Weights of a small image classifier: soap at rate 0.0049.
Rows from block 7, named by matrix and row number. Rows with one number belong to one channel. Each number is 128 + 24 x the weight over its row's rms, rounded and kept within 0 to 255. All counts start at 0. After the name is the row's rms in percent of the matrix's.
# convs0: first 3x3 conv (model.blocks.7.convs.0.weight, 192x192x3x3, standardized in use), inputs 30-35, a 3x3 kernel for each
# convs1: second 3x3 conv (model.blocks.7.convs.1.weight, 192x192x3x3, standardized in use, transposed), outputs 30-35, a 3x3 kernel for each
convs0.11 092 [164 140 120 109 136 113 149 143 149 113 112 132  70 119  88 148 126 125 144 127 129 136 127 131 127 151 112 114 133 131 141 122 151 130 123 114 139 120 118 123 131 139 110 135  85 152 155 126 157 161 108 163 119 138]
convs0.12 082 [107 182 165 148  99 103 102 132 109 134 131 148 133 130 105 103 125 105 126 113 105 135 111 169 169 110 108 175 144 125 100 151 127 111 113 165  86  95 104 111 158 138 109 113 169 147  87 170 130 116 166  96 129  84]
convs0.13 104 [ 97 149 108 101  91 141 159 117 128 146 110 142 129 150 165 142  93 137 125 117 100 102 160 133 127  79  78 111 122 145 113  93 143 149 108 122 107 115  92 141 121 116 157 121 167 144 118 122 119  90 102 114  74 119]
convs0.14 103 [100 105 124 118  88 133 135 141 176 165 155 119 110 126 122 104 120 138 106 140 151 126 151 119 132 143 116 134 105 138 120 156 117 144 138 140 130 149 109 144 119 147 122 157 118 110 127 142  94 138 123 155 141 145]
convs0.15 075 [119 123 130 175 106 123 159 111 144 151 117  94 131 113 109 103 142 130 116 104 100 105 128  82 138 150 108 178 160 129 160 120 143 148 145 107 134 187 144 122 147 117 141  93  93 150 109  81 126 103 118 134  82 128]
convs0.16 102 [144 161 137 143  98 113 136 106 102 145 116 114 143 121 143 123 120 116 112 153 103 143 137 121 141 100 153 126 117 115 102 127 165 130 133 113 120 133 192 145 116 102  95 165 163 109 130 102 142 118 125 126 111 115]
convs0.17 098 [ 96 102 114 116 106 134 153 123 149 149 120 139  82 147 142 132 182 151 161 104 119 145 136 188 144 175 127 111 132 108 154 124 148 152 125 143 122 116 118 170 132 155 167 130 143  98 127 117 100 139 160 144 150 123]
convs0.18 097 [124 108 129  98  99 145 136  98  79 139 121 114  96 119 128 119 103 145  90 117 116 125 115 188 122 138 142 100 119 128 135 139 103 154  99  97 138 152 143 110  61 133  73 106 131 119 131  98  88 104 128 146 130 123]
convs0.19 099 [129 164 163 110 110 110 100 120  87 117 127 120 101 123 134 136 128  87 105 102 110 102 119 160 165 126 166 142 103 137 131 111 120 118 134 130 139 117 145 121  76 101 155 165  95 133 148 142 116 106 109 130 132 136]
convs0.20 094 [158 122  93 124 133 141 101 121 168 183 206 142 180 122 153 113 122 150 129 118 125  98 122 140 141 123 115  98 127 141 117  84 167 138 143 105 135 165 156  64 138 150 107 101 125 142 130  88 117 134 139 119 112 122]
convs0.21 101 [145 145 131 159  92 109 122 156 106 125 123 148 140 140 135 128 105 141 142 115 134 137 195 143 129 103 171 116 130 146  89 138 144 108 121 145 129 149 129 184 116 117 141 124 123 151 107 125 176 117 130 119 108 120]
convs0.22 112 [113  92 122 139 155 122 118 120  85 133 157 119 132  83  96 102  61 133 148 165 112 190 128 194 126  77 121 113 145 140 140 149  94 136 124 129 138 125 129  88 120 119 156  97 132  77 115 148  99 104 105  97 111 120]
convs0.23 100 [ 95 127 200  81 129 103 112 132 149 103 130 126 107  83 151  97 109  87 159 112 116 119 132 177 120 132 111 126 138  96 166 133 159  82  79 108 110 139  97 162 120 104 112 171 140 150 145 138 168 118 130 114 137 136]
convs0.24 110 [109 136 131 130 146 182 113 113  91 125 131 134  98 138 127 110 139  90  82 120 129 167 142 156  84 192 129 143 130 136 113 135 161 116 131 135 109 135 118 133 107 148 154 125 162 153 119 148 144 112 156 150 118 160]
convs0.25 112 [119  80 161 120 108 111 133 160 161 141 140 132 129 110 128 129 109 161 142 157 168 139 115  85 141 125 160 127  87 123  94 131 109 154 133 123 142 130 121 135 147 128 133 106 114 123 106 128 111 142 115 123 152 145]
convs0.26 105 [116  75 119 126 116 104 102  93  90 139 136 104 132 104 116 139 133 138 122 159  99 102 144 139 154  92 104 136 132 158 136 116 118 175 156  94 136 136 135 135 118 133 114 145 109 118 132 159 134 100 165 186  89 138]
convs0.27 106 [129 146 170 135  71 129 103 132 136 118 128 124 158 123 171  78 127 128 161 158 152 163  81 132 121 130 106 129 130  95 107 171 129 108 144 126 137 113  98 117 163 151 120 156 131 130 143 138 112 128 142  96 122  97]
convs0.28 090 [169 132 129 160 144 141 150 159 123 103  96 108 120 169 114 136  94 121 153 118 135 150 115 101 147 155 121  98 141 110 132  99 146  55 100 132 153 110 117 108 139 144 114 138 141 120 155 150 154 144 161 161 156 131]
convs0.29 115 [121 105 139 100 103 138 111 122 127 131 113 124 118 154 154 134 158 111 106 132 148 104 115 127 114 128 115 133 112 159 144  81  98 151 129 131 124 116 110 132  89 111 134 198 111 126 154  76 132 107 117 122 135 121]
convs0.30 114 [134 149 102 113 125 148 126 154 118 101 111 156 121 135 131 161 130 109 137 164 141  86 135 102 133 163 105 117 115 176 130 114 159 137  72 122 128 130 106  70 132 131 111  94 143 130 112 105 133 131 129 137 130 115]
convs0.31 106 [104 122  99 134  75 175 108 113 111 105 115  94 152 164 167 118 122 159 130 116  96 150 131 108 107 100 184 135 123 116 122 123  89 134 133 101 104 155 120  94 119 176 164 156 163  85 155 142  95 136 143 116 137 140]
convs0.32 095 [100 132 120 122 115 129 153 106 105 109 123 109 118 107 139 132 127 136 126  95 113 142 108 159 145  99 117 156 131 126 121 136 102 149 117 131 113 136 154 123 134 159 161 153 113 125 137 140 165 141 122 179 113 116]
convs0.33 110 [128  99 122 106 141 166 117 104 156 114 134 114 131 130  99  81 130 106  99 134  96 106 164 144  92 133 146 133 122 158 126 178 164 109 134  93 135 160 132 128 145 147 123 147 143 154  92 120 162 146 158 119 121 156]
convs0.34 094 [164 139 147 144 156 134 113 127 172 158 106 114 131  77 117 152 145 109  98  76  94 162 118 123 134 155 123 118 126 120 126 131 129 155 116 138 171 161 147 130 135  89 181 156 147 133 168 160 123 195 158 122 182 145]
convs0.35 104 [131 161 116 109 140 152 155 131  98 179 148 119 137 145 102 147 165 130 167 126 101 136 140  75 116 126 117 142 127 125 134 109 185 149 122 147 111  98 127 150  96  95 119  74 104 132 158 116 127  65 111 123  99 117]
convs0.36 099 [119 126 144 127 118 100 132 116 114 117 113 110  81 179 116  77 133 155  94 103  92 120 163 118 124 104 162 155 174 136 139 168  57 118 154 146 156  58  89 132 156 137 100 128 180  93 113 138 159 109 121 161 123 119]
convs0.37 105 [169 110 100 144 149 109 127 125 106 142 108 104 121  84 123 129 117 154 129 104 157 129 147 122 100 132  84 147 132  72 113  92 116 108 146 101 102 163 134 123  93  93 126 135 117 147 144 116 117 100 121 129 148 137]
convs0.38 099 [112  82  80 109 129  90 118 110 138 127 151 101 149  98 144 149  96 164 142  80 144 112  93 156 118 133 115 114 116 140 135 119  87 103 159 153 102 107 120 137 110 107  89 146 152 124  96 168 140 113 148  89 139 149]
convs0.39 094 [126  85 105 143 107 117 113 148 127 136  95  82 128 183 146 124 167 116 150 125 151 129 100 129 169 119 109 148 140 120 130  95 181  88 121 139  55 113 139 118 118  70 117 129 135 106 136 126 110 115 133 125 123 114]
convs0.40 104 [101 127  63 185  89  95 109 134  91 153 152 132 128 155 149 184 140  75  96 125 133 182 122 121 108 183 113 128 126  85 116  89 142 150 172 160 108 104 119 133 129 125 128 135 149 119 125 125  97 108 109 102  93 115]
convs0.41 108 [ 97 120 118 137 116 123 132  94 113 137  96 114 143  89 140 113 116 123  97 127 121 129 163 142 152  89 146 148 137 122 134 104  96 110  98 131 102 118 100 118 127 135 162 104 102 100 141 125 126 149 133 121 134 101]
convs0.42 087 [117 135 142 113 109 146 169 121 140 118  90 159 130 173 179 116 107 115 139 157  80 115 140 116 125 140 147 136 132 139 114  89 123 152 108 139 104 132 106 109 129 125  97 101 134 118 101 119 117 146 123 151 132 136]
convs0.43 095 [143 122  92 115  97 103 108 115 134 112 110 127 159 136 115 119 170 154 141 105 158  93 145 192  87 142 157 113 145  92 128 141 159 152 123 185 114 159 137 106  97 126 130 149 129 146 112 140 120 120 140 129 187 169]
convs0.44 097 [110  95  92 134 109 140 126 102 138 134 128 131 145 141 112 131 168 157 106  75 164 149 137 103 152 123  92 132 122 147 166 118 103 141 138 107 123 119 140 125 168 152 113 168 119 136 147  94 127 131  94 157  89 119]
convs0.45 101 [173 126  97 100  96 143 146 122 112 125 174 133 111 132 118 131  93 160  89 100 180 159 101 133 170 161 142 127 133 142 161  82 132 136 141 116 120 145 109 133 119 147 152 130 116 121 120 125 130 131 128 115 141 129]
convs0.46 111 [144 117 145 112 156 112 136  99 128  87 118  92 141 114 135 133  90 115 106 175 164  82 117 159 129  99  93 107 111  95  92 137 133 138 131 102 122  97  94 118 119 112 113 136 152 123 106 117 103 123 149 124 138 137]
convs0.47 093 [145 112 115  82 147 139 143 122  91 124 137 135 138 100 147  92  70 158 125 122 116 175 121 144  67 109 119 104  78 123 152 178 134 121 132 147 129 141 129  84  82 132 114 162  99 121 111  96 110 143 115  97 127 115]
convs0.48 101 [126 128 109 126  80 126 126 130 161 126  99 132 169  96 151  92 118 119 126 173 191 134 109 170 107 174 132 120 123 137 125 114 110 187 129 152 124 146 106 117 127 129 118 127 110  80 106 130  94 115 152 100 154 139]
convs0.49 100 [134 105 194 133 142 144 129 135 144 133 164 132 120 150 121 103 102 129 109  87 137 128 116 116 173 124 119  81 117 114 174  85 109 118 141 105 151 136 128 129 138 150 113 101  88 129 107 137 155 124 142 124 136 115]
convs0.50 097 [106 151 152 147  90 103 142 147 115  64 103 110 123 126 115 102 115 109 149 147 136 134  78 146 160 155 101 169 168 133 106 108 161 107 134 123 126 125 127 155 124 104 117  88 114 134 159 118 107 158 117 151 114 137]
convs0.51 104 [152 108 123  97 152 116 164 104 104 124 149 166 141 161 129 122 149 128 119 135 135 117 105 160 138 133 128 120 120 135 151 128  91 164 104 147 159 133 132 105 145 149 113 124 123 115  98 117  89  89 139 107 133 129]
convs0.52 101 [120 119 114 115 100 167 132 138 122 119 104 109 165 112 136  95 166 113 154 101 161 163 185 127 110 135 168 126  99 123 140 110 116 126 127 131 119 104  88 126  91 124 100 191 110 118 135 128 114  94 146 115  97 161]
convs0.53 103 [114 136  65 127  81 111 140 117 138 187 109 160 122 122 177 106 135  99 110 129 148 145 114 171 129 153  71 157 121 133 150 148 130 143  78 115 111 137 141 165 128 102  94 126 142 153  90 146 110 154 159 112 112 139]
convs0.54 102 [138 105 104 121 123 119  89 109 112 161 158 119 135 106 129 158 115 166 118  93 133 137 127 126 129 152 121 155 160 111 164 132 128 134 163  84 120 148 133 132 105 115 107 134 170 106 129 138 121 130 105 117 107 125]
convs0.55 095 [107 114 112  97 107 130 144 140 142 133 147 160 128 107 181 115 104 165 131 172 159 135 182  86 157 103 106 125 142 122 146 132 118 137 124 133 145  89 109 105 149 135  96 173 174  94 180 148  97 176 142 150 176 108]
convs0.56 092 [130 135 141  83  98 134 135 155 148 122 128 150 115  99 133 101  92 129 125 110 146 141 100 117  99 128 143 132 115 148 145 146  89 135 115 166 161 132 107  92 120 175 107 131  91 126 151 132  89 144 130 142 152 104]
convs0.57 109 [132 122 137  93 146 164  97  79 133 114 156 158 107  76 143 115 151 110 149 100 126 117 159  96 110 114 185 141 103 140 174 119 133  81 158 128 121 145 132 109  85 114 129 126 159  95 163  94  94 139 114 129 148 143]
convs0.58 100 [117 121  81 154 112 160 124  92 116  93 146 134 167 147 143 130 102 176 127 116 138 134 143 151 117 111 106 169 143 158  76 172 167 110 139 118 104 127 111 151 121 181 134 155 118 114 127 135 158 144 176 146 146 146]
convs0.59 101 [132 140 133 152 133 134 125 156 116 135 155 106 149 132 126 104 119 161 143 144 150 126 120 103 130 122 130 141 131 125 137 141 141 152 162 103 141 146 129 138 138 109  64 139 117 120  88 150 147 111 126 134 126 135]
convs0.60 097 [136 124 155 146 101 154  95 155  99 112 106 119 135  94  62 137 132 134 115 124 116 130  97 135 166 142 145 136 110 122  79  75 117 133 134 157 134  89 123 131 163  95 106 149 143 119 112 131 177 134 130 131 164 121]
convs0.61 095 [108 121 127 149 200 137 145 177 123 119 108 121 140 152 100 170 169 160 105 144 130 155 171 127 112 143 159 117 131 160 146 120 113 139 100 111 133 106 150 164 155 149 100 117 142 143  91 107 149  89 133  87 102  94]
convs0.62 118 [134 140 140 106 139 118  99 157 132 140 125 117 108 114  95 130 135 187 160 150 104 118 141 119 107 161 125 121 143 152 147 112 135 133  94 124 154 142  80 123  83 155  83 161 118 139 125 139 141  98 125 118  86 171]
convs0.63 102 [120 107  93 120 110  88 151 113 147 120 135 130 127 124 107  72 112 153  87 109 140 128  88 114 132 132 175 187 124 119 151 125 111 171 114 149 121 140 104 138 113 151 116 127 155  86 121 119  74 125 149  95  77 140]
convs0.64 099 [ 89 138 141 141 121 113 128 120 119 135 159 153 103  99 155 128 124  98 141 144  98 100  66 158 136 151 166  87 134 167  62 136 137 148 125 112 129 101 183 134 151 172  86 147 157 117 126 124 117 142 124 139  97 139]
convs0.65 102 [146 107  92 136 129 133 114 126 135 104  89 137 208 121 137  90 120 101 111 167 155 147 135  77 133 150 112 132  78 122 138 155 135 136 128 134 119 191 161 159 157 131 131 110  92 144  82 146 118 112 134 117 133 145]
convs0.66 115 [126 117 134 102 137  88 118 166 138 122 106 106 109 106 130 114 132  98 134 154 130 169 156 123 139 132 122 131 117 123  87  82 115 160 133 153 126 118 116 130 165 147 142 119 126 124 140 154 137 139 128 145 111 167]
convs0.67 083 [161 158 193 136 125 147 121 128 107 104 128 123  81 109  95  95 103 112 105 112 148 194 195 137 100  99 161  93 102 117 142 112 126 106 106 106 132 149 146 119 125 105 126  98 132 160 151 129 122 137 117 111 148 156]
convs0.68 098 [118 170  94  76 128 113 137 120 108 138 129 123 111 107  93  77 153 118 134  70  94 185 156 114  99 162 132  80 166 119 137 172 146  68  77 159 118 129 101 117 118 121 116 104 131 121 110 139 115 146 160 114 159 135]
convs0.69 100 [135 149 138 157 107 149 105 128 107 108  68  83 106 102 131 119  73 137 130 160 136  97 145 108 121 116 156 127 104  85 132 191 124 142 118 101 195 108  95  92 144 142 128 105 112 132 135  95 140 109 138  95 152 125]
convs0.70 104 [131 107 126 152 141 132 124 114 139 137 123 106 116  88 150 122  89 116 136  99 112 158  74 136 142 112 123 149  75 134 176 164 124 152 146 109 131 131 108 104 130 114 165  94 117 102 110 131 105 108 111 122 126 137]
convs0.71 105 [130 150 173 186 150  86 131 132 114 112 124 130 136 149  89 152 133 128 137 133 105 157 121 121 152 188 119 148 137 165  77 144  99 111  94 137  99 136 123 106 133 138  76  73 174 128 113 113 117 127 144 151 132 133]
convs1.11 099 [178  91 149 155 151 157 188 145 150 138 164 112 134 122 110 103  61 131 126 115 129 143 147 107  79 147 188 113 131 180 129 162 144 104 130 137 142 179 155 128 155 130 149 129 162 127 109 120 116 110  96 117 163 158]
convs1.12 089 [139 128 131  76 118 124 118 141 128 151 142 124 158 159 117  95 105 143 146 122  98 146  90 110 138 149 142 119 156 137 138 130 147 142 121 107 140 123 148 151 155 123 138 137 163 153 150 152  75 166  88 100 142 103]
convs1.13 107 [137 110 139 130 125 124 128 150 152 116 172 146 131 110 162 156 131  99 134 119 122 138 108 142 152 146  59 127 118  98  97 145 129  91 188 133 112 125 109 136 171  72 142 150 147 114 138  96 158 114 124 128 139  84]
convs1.14 098 [116 101 109 166  98 151 141 116 150 128 151 153  89 208  93  99 148 120 125 152  98 160 166 152 103 131 112 121 131 161  80  93 154 142 197 116 137 117 151 118 124 140 129  99 125 118 132 103 128 126 106 124 124 147]
convs1.15 109 [ 99  89 139 123 114 156 137 140 137 107 110 141 156 143 164 135 165 113 125 106  80 131 164 157 183 150 116 144 119 153 196 133 135 120 150 162 129 124 121 154 164 189 145 155 116 142 137 143 118 131 102 127 122  84]
convs1.16 101 [122 138 144 132 126 102 165 121 116 144 106  95 152  94 112 154 122 165 161 120 114  74  47 158 123 164 124 126 139 113 126 145 101 158  73 108 121 110 139 123 116 136 139 146 114 116 106 148 155  93 143 166  82 132]
convs1.17 098 [144 131 148 120 123 123 156 137 151 103  83 118  77 124 128 100 170 155  82 122 125 111  92 103 141 129 106 120 161  94 168  93 129 127 121 138 144 118 137 124 115 115 110 108 161 139  78 156 127 109 105 145 120  75]
convs1.18 094 [102 130 141  86 135 108 152 117 125 106 122 101 111 103  93 148 131 111 132 102 146 136  90 127 144 161 107 105 150  83 168 116 120 132 120 156 150 139 110  88  97 125 123 149 138 104 146 109 134 120 166 125 116 135]
convs1.19 101 [158 140 102 119 119  90 105 164 137 111 150 126  82  80 148  99 145 109 109 113 107 102 117 167 131 123 152 133  89 140 127  95 103 129  83 158 109 157 125 120  72 120 104  98 136 108 125 111 147  96 145 115 132 106]
convs1.20 088 [141 118 149 114 118 119 147 128 140 134 151 129  90  95  80 130  98 101  99 112 165 140  97 104 177 196 152 139 128 115 142 136 112  87 136 128 126 125 155 102 120 111 124 123 151 112 120 123 130 150 108 146 118 179]
convs1.21 107 [132 159 169 109  93  92 144 147 103 127 176  85 199 112 145 134 114 128 162 100 130 140 112  96  98 132  91  92 126 118 137 132 131 146  92 151 120 146 177 140 162 144 119 180 131 136 105 147 133 108  76 151 141 105]
convs1.22 104 [154  95 124 150  94 140 118 128 138 167 119  83 126 154  98 127  94 130 122 120 116  95 108 174 117 128 128 109 122 138 163 148  93 150 115 115  88 152 109 128 127 110 106 148 125 113  95 153 140 108 145 122 112 155]
convs1.23 096 [125  99 112 180 147 134 138 121 133 147 122 151 109 145 153 145 107 115  92 105 160 157 144 119 142 127 163 176 146 133 134 147 100 164 130 109 121 141 159 150 113 138  87 142 129 147 110  94 107 118  91 125 127 142]
convs1.24 106 [131 134 112 173 124 127 146 144  88 181 107 106 143  91 153 163 105 118 137 145 158 109 129 113 114 160 120 100 180 138 131 136 169 146 127 139  93 129 138 129 117 137 148 125 139 139 121 118 142 144 154 102 126  92]
convs1.25 105 [ 96 130 115 101 130 107 128 143 126 138 115 103 178  77 157 129 132 154 157 113 102 106 123 130 152  90 101  84 140 104 120 149 112 161 128 122 137 105 131 145 114 116 134 104 138 150 120 112 144 107 131 134 134 172]
convs1.26 100 [119 155 134 152 173  99 111 133 126 111 165  73 169  71 120 141  97 143 161 132  98 136 146 158 108 116 161 104 157 146 110 150 111 180 107 122 155 148  91 118  84 147  94 138 129 129 146 143  89 141 148 154  84 103]
convs1.27 094 [152 118 107 147  97 155 168 113 117  82 125 121 104  93 179 155 143 104 118 143 161 120 162 151 103 135  98 143 133  84 152 108 107 105 113 146 136 146 142 111 122 145 105 131 116 137 172 115 112 120 162 139 113 226]
convs1.28 101 [130 113  99 165 145 112 126 177  94 118 127 146 157 177 136 154 144 154 131 154 149 133  45 178 159 125 155 174 116 138 108 119 108 115 137 138 158 119 144 143 154 146 120 113 139 143 173 158 137 113 133 118 157 145]
convs1.29 092 [105 130 145 145 161 167 113 115 168 112 170 137 127 124 128 162 116  53 119 133 110 176 117 129 100 162 167 163  99 151 159 114 187  93 147  98 108 173 128 115 169 132 138 137 147  97 184 174 139 127 152 101 131 138]
convs1.30 108 [151 128 132 105 126 136 136 126 136  77 191 105 131 126 130 136 118 141 136 103  97 147 143 144 108 113 129 119 103 158  81 126 136  59 144 137 147 146 149  81 120 103 102 154 138 146 144  92 146 103 135 153 121 140]
convs1.31 100 [204 122 123 153 144 173 143 144 100 119 165 141 125 136 127 118 116 104 100 156 153 196 153 127 150 101 138  94 139 140 137 125 110  97 134 124 128 174 134 106 103 148 119 130 102 107 128 152 148 150 195 129 131 140]
convs1.32 097 [143 136 144 139 123 108 112 110 123 133 119 127 156 156 112 130 128 130 118 134 155  86 122 134 123 171 114 102 134 146 108 135 168 135 132 133 130 130 107 130 118 123 130 155 124 121 106 149 149 120 146 152 142  90]
convs1.33 104 [104 104 108 130 171 100 161 127 111 124 155  92 127  96 141 154  56 151 115  68 122 134  98 124 120 125 150 161  95 108 113 164  99 141 100 122  85 161 119 122 142 149 120 121 143 129 151 135 117 138 107 127 161 154]
convs1.34 101 [133 150 138 102 150 132 157 142 114 155 133 126 111 157 191 148 121 167  81 121 146 105 125 111 148 135 116 164 130 132 124 164 100 134 150  81 111 162 135 148 147 162 152 159 145 134 167 147 129 161 135 113 153 124]
convs1.35 101 [121 111 126 131 111 110  84 107 109 122 101 148 128  98 115 123  98 167 154 158 116 155 138 108 113 105  63 136 117  86 113 131 116 144 130 132 110 113  78 141  86 128 101 107  96 160 136 130 162 143 108 127  97 140]
convs1.36 097 [159 142 142 131 143 162 135 145 148  99 150 124 170 144  73 141 115 165 132 107 132 160 122 135 127 125 139 138 136 158 138 157 130  97 113 104 121 149 159 132 155 114 137 119 119 132  99 153 137 135  63  96 106 121]
convs1.37 105 [131 122 134 125 138 127 108 157 108 155 152 116 159  81 159 140 118 134 119  93 150  73 122 174 152 129 116 109 169 103 136 135 148 162 124 113 155 115 165 140 106 127 127 119 164 124 112 133 137 121 128 127 113 130]
convs1.38 092 [ 78 109 137 164 151 111 134 165  99 124 171  95 162 101 204 198  97 138 153  87 126 107 167 121  88 125 139  94 141 138  83 198  78 151 121 151 140 137 104 144 162 176 121 144 116 110 162 140 122 110 150 153 142 125]
convs1.39 098 [159 127 158 164 127 161 118  88 105 149 147 115 127  92  87 101 124  91 114 176 170 137 198 135 118 131 105 111 124 156 173 110 106 188 115 165 138 154 120  95 110 141 110 161 140 116  96 164 121 127 165 131  89 142]
convs1.40 099 [107 112  92 139 114 124 141 151 131 127 118 171 152 132 158 130 107 113 135 162 135 153 115 108 143 139 139 122 123 136 108 115 165  98 144 105 167 117 154 105 138 144 138 122 126 135  93 154 152 120  92 140 140 108]
convs1.41 102 [ 88 182 131 121  89 127 108 143 118 170  79 108 121 136 148 106 135 123 101 150 147 117 125 114 123 118 108 108 127 139 131 164 125 125 147 138 148 133 131 148 159 145 127 130 143 148 105 147 133 122 133 133  88 160]
convs1.42 099 [118  82 101 143 151 111 113 145 116 134 157 114 147 139 156 123 119 129 111 125  90 201 159 157 169 138 166 148 158 161 143 107 136 130 160 127 143 170 106 147 133 139 111 134  94 141 148 108 118 115 124 112 138 134]
convs1.43 098 [107 128 112 149 123 176 143 126 110 151 126 151 125 114 141 118 139 169 142 128 149 155 164  68 139 120 114 116 139 124 171 143  97 128 134 120 130 124 144 127 136 119 151 143 130 119 108 157 145 118 104 125 170 126]
convs1.44 100 [127  92  89 117 153 125 157 102 145  99 127 104 143 122  97 127 131 113 109 132 126 122 141 103 161  98  99 121 117 154 120  92 145 131 158 117 161 123 126 127 169 109 141 128  82 136 162 112 140 126 131 115 111 127]
convs1.45 104 [143 123 135 109 123 105 149 134 166 126  77 127 114 133 136 124 115 138  92 124 144 114  84 145 138 182 159 141 137 104 212  98 173 143 106 169  78 131 108 127 142 124 164 120 113 136 103 134 113 135 128 157  86 137]
convs1.46 099 [ 99 162 107  89 157 115  90 137  88 141 147 139 139 117 125 129 141 110 152 128 129 178 122 101 145 130 117 100 130 150 127 130  92 162 141 105 128 112 146 144  94 129 126 114 159 122 121 148 103 103 114 137 147 125]
convs1.47 097 [109 173  93 142 130 133 162 128 130 141 122 160 125  95 162  98 132 160 126 126  84 120 153 144 129 102 139 139 138  85 150 122 128 118 100 120 136 129 130 159 101 122 147 124 168 156 124  81 144 136 141 147 103 166]
convs1.48 097 [126 148 150 151 116 130  89 131 153  88 153  85 109 177 152 180 126 138 132 159 114 141 140 124 132  86 115 159 147 105 128 151 128 125  97 143 140 115 131 101  93 125  85 148 121 113 129 170  84 132 176 120 112 157]
convs1.49 107 [166 113 116 169 118 135 128 127 170 138 157 136 111 183 162 122 188  60 101 132 164 155 134 124 188 124 139 161 107 143  93 109 163  77  90 110 105 177 140 103 108 126  94 133 179 122 171 136 118 110 136 147 124 114]
convs1.50 103 [118 110 185 103 173 125 142 108 145  96 172 151 139 124 147  89 128 158 150 125 147 155  84 126  97 131 147 135 124 140 109 154 128 132 158  83 124 146 117 116 103 153 176 101 133 151 104 181 147 120 173 121 100  95]
convs1.51 102 [122 145 119 100 117 141 132 192 122 119 121 137 110 137 162 157 133 148 107 139 112 118 202 100 108 148 122 119 134 170 112 185 119 153 128 112 110 136 108 164 125 150 136 142 167 107 144 113 121 173 132 105 154 148]
convs1.52 105 [172  75 161 131 134 133 151 109 109 109 210 105 171  82 144 163  82 191 169 132 164 142  90 147 141 138 120 106 155 113 121 142 108 162 113 111 136  96 129  93 124 161 123 114 138 122 150 127 118 136 151 115 165 128]
convs1.53 104 [146  94 127 152 141  93 119 159 141  59  92 138 151 120 131  96 124 148 173 184 123 131 118 137 138 136 134 141 145 136 101 139 111 160 112 113 151  79 117 159 129 157  98  89 151 137 115 107 126 124  90 113 168  86]
convs1.54 098 [160 190 130 136 159 119 118 125  89 162 126 130 115 137 153 154 144 143 129 100 107 129 103 161 116  96 132 151 177  60 121  71 118 128 115 160 113  63 138 136 163 141 118 163 141 136 147 138 114 112 158 120 124 110]
convs1.55 091 [117 118 125  88 157 119  99 132 139 121 144 121 123  64 140 151  72 147 157  90 138 130 124 114  96 132 145 102 176 105 151 136 100 131  88 136 135 110 112 114 115 112 119 114 130 151  87 142 144 103 133 134 116 164]
convs1.56 102 [134 143 119 107 122 168 100 108 138  95 139 169  94 144 122 102 157 113 117 196 106 116 145 116 116  65 115 143  81 154 134 109 133 105 124  97  87 115 120  91 132 101  94 113 148 149 177 108 139 127  67  79 148  88]
convs1.57 095 [124 151 144 129 113 146 138 139 113 177 126 130 158  45  99 111 100 130 150 105 101 140 109 159 133 188 140 131 172 155 120 151 126 157  97 103 116 144 121 145 151 139 155 125 120 109 107 142 121 116 137 174 109 102]
convs1.58 092 [111 136 144 149 120 177 111 138 149 101 149 140 120 126 113 136 163  96 103 151 142  99 149 187 145  89  69 164 114 154 138 127 150 119 143 107 142 145 116 119 147 119 160  82 162 101 142 136 131  96 101 126 182 123]
convs1.59 102 [115 152 110 133 104 129 147 130 123 144 159 141 175  99 140 138  98  99 135 137 131 123 101  97  98 103 122 121 117 110 141 125 130 140 118 103  87 120 113 170 121 117 113 141 124 132 103 108 123 159 148 125 121  72]
convs1.60 097 [109 101 143 133 143 142 134 133 143 147 140 140 123 158 147 144 133 160 117 149 121 144 136 188 138 168 114 175 161 117  84 143 143 155 140 140 133 122 117 182 156 161 106 126 137 118 132 110 135 120 141 135 133 114]
convs1.61 109 [125 118 140 128 107 140 145 103  97 153  91 146 149 134 127 147 123 119 141 154 159 116  94 147 114 120 133 110 101 114 119 126  69 115  97 154 111 129 104 130 160 134 127 138 110 131 161 113  97 135 118 107 127 118]
convs1.62 097 [155 162  95 124  89  96 104 121 140 131 115 120 156 137 125 141 132 129 117 158 145 111 117 145 143 138  95 140 108 120 150 101 132 170 155 120 115 106 116 106 145 134 157 133 127  84 145  66 163 128  39 116 162 111]
convs1.63 101 [108 102 122 154 115 133 131  98 137 120 142 129 100 125 136 130  81 151 135 166 140  62 112 146 103 117  85 132  97 121 144 122 102 129 108 114 167 114 112 123 103 140  99 126 141 128 114 137 133  96 142 124 116 170]
convs1.64 100 [109 144 103 101 103 147 154  85 119 129 132 125 142 144 110  98 149  99 102  99 132 127 116  74 142 150 135 141 137 138  97 162 123 128 106 139 144 121  98 138 133 175 154 141 131 133 117 128 132 123 157 142 132 133]
convs1.65 104 [ 94 155 154 169 196 108 125 132 135 117 105 152 100 130 159 127 175 135 155  95 129 161 179 158 122 120 132 149 149 126 177  46 140 113  92 148 123 135 117 119 164 120 140 114 164 134 101 149 114 158 112 148 145  45]
convs1.66 105 [142 133 116 157 119 113  72 141 125 110 148 107 109 133 109 140 134 130 119 169 122 137 141 205  93 125 130 133  84 137 114 134 106 131 155 124 136 109 130  95 122  98 122 143 156 106 151 110 117 125  98 103 151 115]
convs1.67 093 [136 136 150  84 105 109 132 119 108 132 128 153 107 119 150 140 116 181 118 125 152 169 140 125  72 155 121 144 138 142 156 125 103 163 153 144 127 178 160 136 165 154 127 104 102  96 102 173 135  90 122 146  98 115]
convs1.68 104 [135 125 122 157 125  96 104 113 158 115 126 105 110 172 100 124 168  96  96 130 106 150 106 164 128 110 105 187 130 141 116 128 127  85 193 133 103 119 155 170 113 134 129 145 120 132 118 131 150 140 132 113 144 135]
convs1.69 110 [111  59 142 160 126 124 130 147 101 121 159  94 159 132 111 127  83 127 111 141  71 149 111  95 113 140 156 169  89 124 106 154 144 114 150 114 144 125 133 136 116 153 116 153 108 133 119 120 138 113 119 124 157 109]
convs1.70 101 [157 155 111 154 173  74 159 137 202 134  61 138 185 118 152 108  72 148 160  99 165 135 124 174 119 107  85 108 132  51 124 102 118 173 130 140 133 145 195 134 118  97 131 122 125 127 111 111 169 130 132 129 149 148]
convs1.71 102 [ 78 100  90  65 138  88 135  88 144 146  87 159 108  88 136  97 167 166 103 130  98 120 122 129 126 156 139 125 168 116 193  78 156  94 128 115 128 102 108 162 174 137 152 133 146 121 122 118 136 152 154 139 126 106]